{"model": "segmentation model", "dataset": "small charts drawn from random numbers", "train_examples": 101725, "image_size": 64, "crop_scale_min": 0.8, "horizontal_flip": false, "rotation_deg": 5, "color_jitter": 0.2, "num_classes": 4, "arch": "unet", "norm": "groupnorm", "activation": "silu", "weight_standardization": false, "pixel_unshuffle": 2, "widths": [48, 96, 96], "blocks_per_level": 2, "block": "basic", "attention": false, "upsampling": "pixel_shuffle", "init": "torch_default", "residual_init": "zero_last", "optimizer": "muon", "muon_scale": "original", "lr": 0.017, "momentum": 0.85, "nesterov": true, "orthogonalizer": "polar_express", "adamw_lr_other_params": 0.0023, "grad_clip": 1.0, "ema_decay": 0.99, "steps": 8600, "batch_size": 512, "epochs": 43.3, "lr_schedule": "constant", "warmup_steps": 430, "weight_decay": 0.04, "adamw_weight_decay_other_params": 0}
Rows from block 5 of a small segmentation model, named by matrix and row number. Rows with one number belong to one channel. Each number is 128 + 24 x the weight over its row's rms, rounded and kept within 0 to 255. All counts start at 0. Numbers have three digits each.
Before each channel's rows are labels from the 100 images, of 14848, where the channel reaches its highest value: "top examples" is what is common among them. Only what is clearly more common there than usual is listed. The data: small charts drawn from random numbers.
# convs0: first 3x3 conv (model.mid.1.convs.0.weight, 96x96x3x3, each kernel summed), inputs 0-95
# convs1: second 3x3 conv (model.mid.1.convs.1.weight, 96x96x3x3, transposed, each kernel summed), outputs 0-95

top examples: pie chart
convs0.23:123104102108121123184117120080131115124109100093166118120097127124148100101104133131125115129142161128112131121130117132113107115085129118196124117131155138161125140126128115146128148114134129111139108134137140138110132136128236158123138094138144174097135120139149091134054157145119135122
convs1.23:118106140149126148127098126147108109121136120130116151110156136125074104140162117113110160115119133114141120100056176139130137128161154109119172128183121130176142134137137153131137138110111153107154168151177098141078139158146111095148130137119145098152192117107080123123132142119133129148

top examples: grid lines
convs0.35:107114131172105115127101133110147119105106104126140126144148142105124117135120103134151129165137180155164172169111169141127170121167155137187137153129123117142121136075096125128132116136088109127125108086114105129088087107090149133119122072110137141104148114136098114147097131109084146150
convs1.35:120163118106170132095129119131088117138150111107118174150101132159127139153115131107091135100103116128104093104138090116080117120075125136110102114126102117090105120113161109145129127170111135138110124140108191114123150135138127152124157163161115170088129173102130156109088126137135140079

top examples: pie chart; radar chart
convs0.89:122133124121134123136120105108126133095095130101082132154106095120167109133108107129125136131116125113225121134097121127130108106116104187135093121116140114084105109117118125084200101125128158140144139149131152137126132124138164115086132121150109111168123150143172140153158129140118141168
convs1.89:135113135121148142150128152141164096122124119102141136131156140161128132149098141138150129111178122172080127127121142148133133153157126142138173151169146160103129103126138161142091163053073115105113110124126098120160104112149114197118127109093122135126125122125094132092161132088124126142

top examples: radar chart
convs0.92:139127124141123122113149119041118127133148111122159120116134109132129122129135129116111123140176121116122136151125162136144120131114121126116173109115176138169133113110138145103143099078186129172123129122147136123135112200090125070159111129140120067154143133154138103107147121106142144093
convs1.92:135147127094095112135146135176148120167057122115108140148127137157119158148142141128106133115114104140117133118109151115129114155121135152076136147118102146143131133133150108153055151161148124071128114122113125136077114091174155132117157155109142145126114134127092172119084161104148132119

top examples: histogram
convs0.70:148127107103154116112115102120110120132134124104140134121110112146067098141154155151135137131131114145071133136115153118161136125128112091106123108085082104139117132146112126095070122158188159120144155149123128146147124160142106111143176195138141072101121147147136121104132170137110137134
convs1.70:143115168164132132136133127074125167146136154183117102112142142115125149128088105093115143133111118123147109108116127163132084129170130154122144147167136171158176142115144118181170120085105109145148111120138090125107145102146119116096113138088146106159152106123110181127138096126134122129

top examples: heat grid; dark theme
convs0.72:123131152146083123101165105119101085157146124173167103141133111103125167143129103138139136117115142136086139141132118162105127115134130086137147159090133124158163150117151136165105132163116132112114145113109199125115114134092167083144123104124155134090142152113086144125107135147169123087
convs1.72:137132111098170112146117115102157155124161144139119120137112129117099106124087117048108110146145109139161134125155114144109122134147117154120108120103109125136082132110144124134108125082156117163162103097100110110141146126104125142126104100081097138186076096136157134112154137127070122147

top examples: grid lines
convs0.36:100110120106103151133124126116114110145153162155152134122115115112133135109079085096112109131139068116102084125090118118101133135105129126116132141124117148078143126103136034130144132110114123118120126123192168135080114138119154126129133126138135121132140141144168137085121159168149152152
convs1.36:137177127136119153124139123140122130145147118129088139111134135084147112175151163146093123091152123118160183118197127149173074144139130128115126087144108071145134142166137123136108125157158090136073119112092129144149129099115100133104124134123130136134122107143135110124120093120104089114

top examples: pie chart
convs0.20:131133099204123107131104110056108128117093124101189106137109132091122123113122124129143122142124161126137140117125106127124116115119149114131101123072150142138113139115110116135134134126127144093127120123127131179110105065110175130177163054127137150107136112110129109130125137139125121162
convs1.20:128087157117130157131128117155164115099093093133110122098121140165107120122092148113161159109128090114128125101116136112140115105170143069150128131173102109172187131159084139121134123174126125112135149131140107144103148167114132115100159120140124095132184108113146125115128093108157112148

top examples: heat grid
convs0.71:152140093104179133100136120134126131128136168109124148108147131134111153114165157161121117137106124123086108112173138118128131161107098098090159126084179096124136145148130132144085150128163110075121137132123102123141139165174118062149152156115117114122165118109118155109128137147138090105
convs1.71:154103194117098136154131113131128085131141093125133067147130134167135089122123150100097128153137110148110146087126126156142143112167138176121123107111106122118134097132122121110157114131103153151110092150135102125151102094121115156148131068137125130132137118150118112149097114100106116203

top examples: pie chart
convs0.56:149151138140133170138167143146124147153156162146148129128127142136162129094098151117129114131138099138158140142117155159145119110160142150104098106112051151103124103093127092101110103085127118178129116154123124129127119118092101097076117156108089078139118143135165143139110145129120164155
convs1.56:144091129175131096135102110160118098038106108146119085115137085102120135130146112137144161132112158119121141127102114121144130109111130143176126145186161134121105129177131148164170117130126135122122168137153115144157124163144127137153106152168135163143108162125109121109149109148146133125

top examples: heat grid
convs0.8:132153148152136167135147169157144135112116127117110166139126133081134125160117107144143135119136154171141215123101085154129125109129111118114148092144113100137142090151103090130137151150120127151153126126180151158138050111142133148108090126115099103135131147136117125103127131092106125121
convs1.8:106104128081073120128122125109119110100130132122152106144098120190127154124122135120145108163045121116128065146131142103110144102112133174103129165084114156178159157115140144121121120124107146089135126135146135104102156146128128134143124124150131121145141128173121131165119134154128166147

top examples: pie chart
convs0.85:146123146158145124123117121181120149123131128128102152155123086116135142107118121116129151128118127146136127121152126129117142136107108062114118125099097135110131153147136124203148092050063120100125148128124128125138115090126110114124140119133129220117110152100137147120091124118107123117
convs1.85:102152117152094149149126176108148082140121137099132155155122104117155144114150165150108113106107125164120119133124143120131108133128057105124158139124160147109122129086112150052124115129117111142103108110125112109162133137150099158160164125120141072120178145138113090126119132134151119089

top examples: heat grid; items: three
convs0.60:137124077105139122099157117127113126161138131096135152126120138144130156155115095154118106132095106121093135145168151103128121113098069102128141124098144111150143114223135106113093123131139136100113117105084078115133110144136103094136123138113136127107130163153123144160135163138185122121
convs1.60:131118137145152139172114159089110071093128162118127107130143134078137108168121187108111142114132131125106118121146116179148086109134120156114145154137137164148139127103101125148133140101140121138156120118164108105137156116156147123131086141137114117125134081132088154107156087086082157155

top examples: grid lines; peak in the middle
convs0.42:122121127135108155124147122130118126111143142139145139124143135136141138087077089108108089089110133111102105128066070096121107082115113121114120144103094119088128111096096118114151163124114141123166153148174210120116107129135152133122129105138135124134135176155116126110113139112115156170
convs1.42:148164146131147142146122133161131112161134136140111141125149137104152086174141131129115160120151108142128169127191154141174111155162132107127121065162115119159079102168140111113130124153147082160079112100129098146143113122083094121137148144138124144107132108094131101130139133146123109104

top examples: horizontal bar chart; grid lines
convs0.66:148109107103166110111122131126118153191148122072127098092131113174118148111101125104098139136105125139110093143139161116116124149108078085135142113073159120138160103131108119135098136152159171111130137106162123119125149160124112070146144149149116123107147146117103141146138080124158101124
convs1.66:119142106156118143156137129176132146082116102135100189139133137085126099102109132131130104119171153132106100111088131133167136107149142154132146132151118130124100167114154133108121126122092123136118103144090110126153078129145123154148102116122163116154130087123111123096140164119071183171

top examples: horizontal bar chart
convs0.55:133135140147121133089142138138133157145162105151135130116129093125129138170173142168111124148144114154131126147084131118116128107119113131055102129147064151150139130128109120082150077127120098165126081102108138103127131122124111108130144157111155086186099095163109143124105137118099132112
convs1.55:118131096159088111147103115164112070113133157147107113082118144111117120102110139107117156116125169091122139129112141105145130119157153135195145125191139104101104106116126136121138141149139180111139178143153129180157142142125131131127091115157135138113142175090144118131163110137147133129

top examples: radar chart; grid lines; one colour
convs0.68:115115125132172118096140116138195096126115101121100124107118118110082140091141073086099126124131130119103118150171157180167152139141082098110149132106139132163171122141171094115101135143170117124131126117113099154121119140142102122139139161143134123116117166154158115175126108132128111119
convs1.68:136131113157106152158132123126095166148158169088145146127123149121163129163134131164104168162112141139131047107109096114128104122128132113121136127154133135135123125143080150154165123115113119137124109163157106139148122120130153099092104107099108128136136084148075172111124097095120167108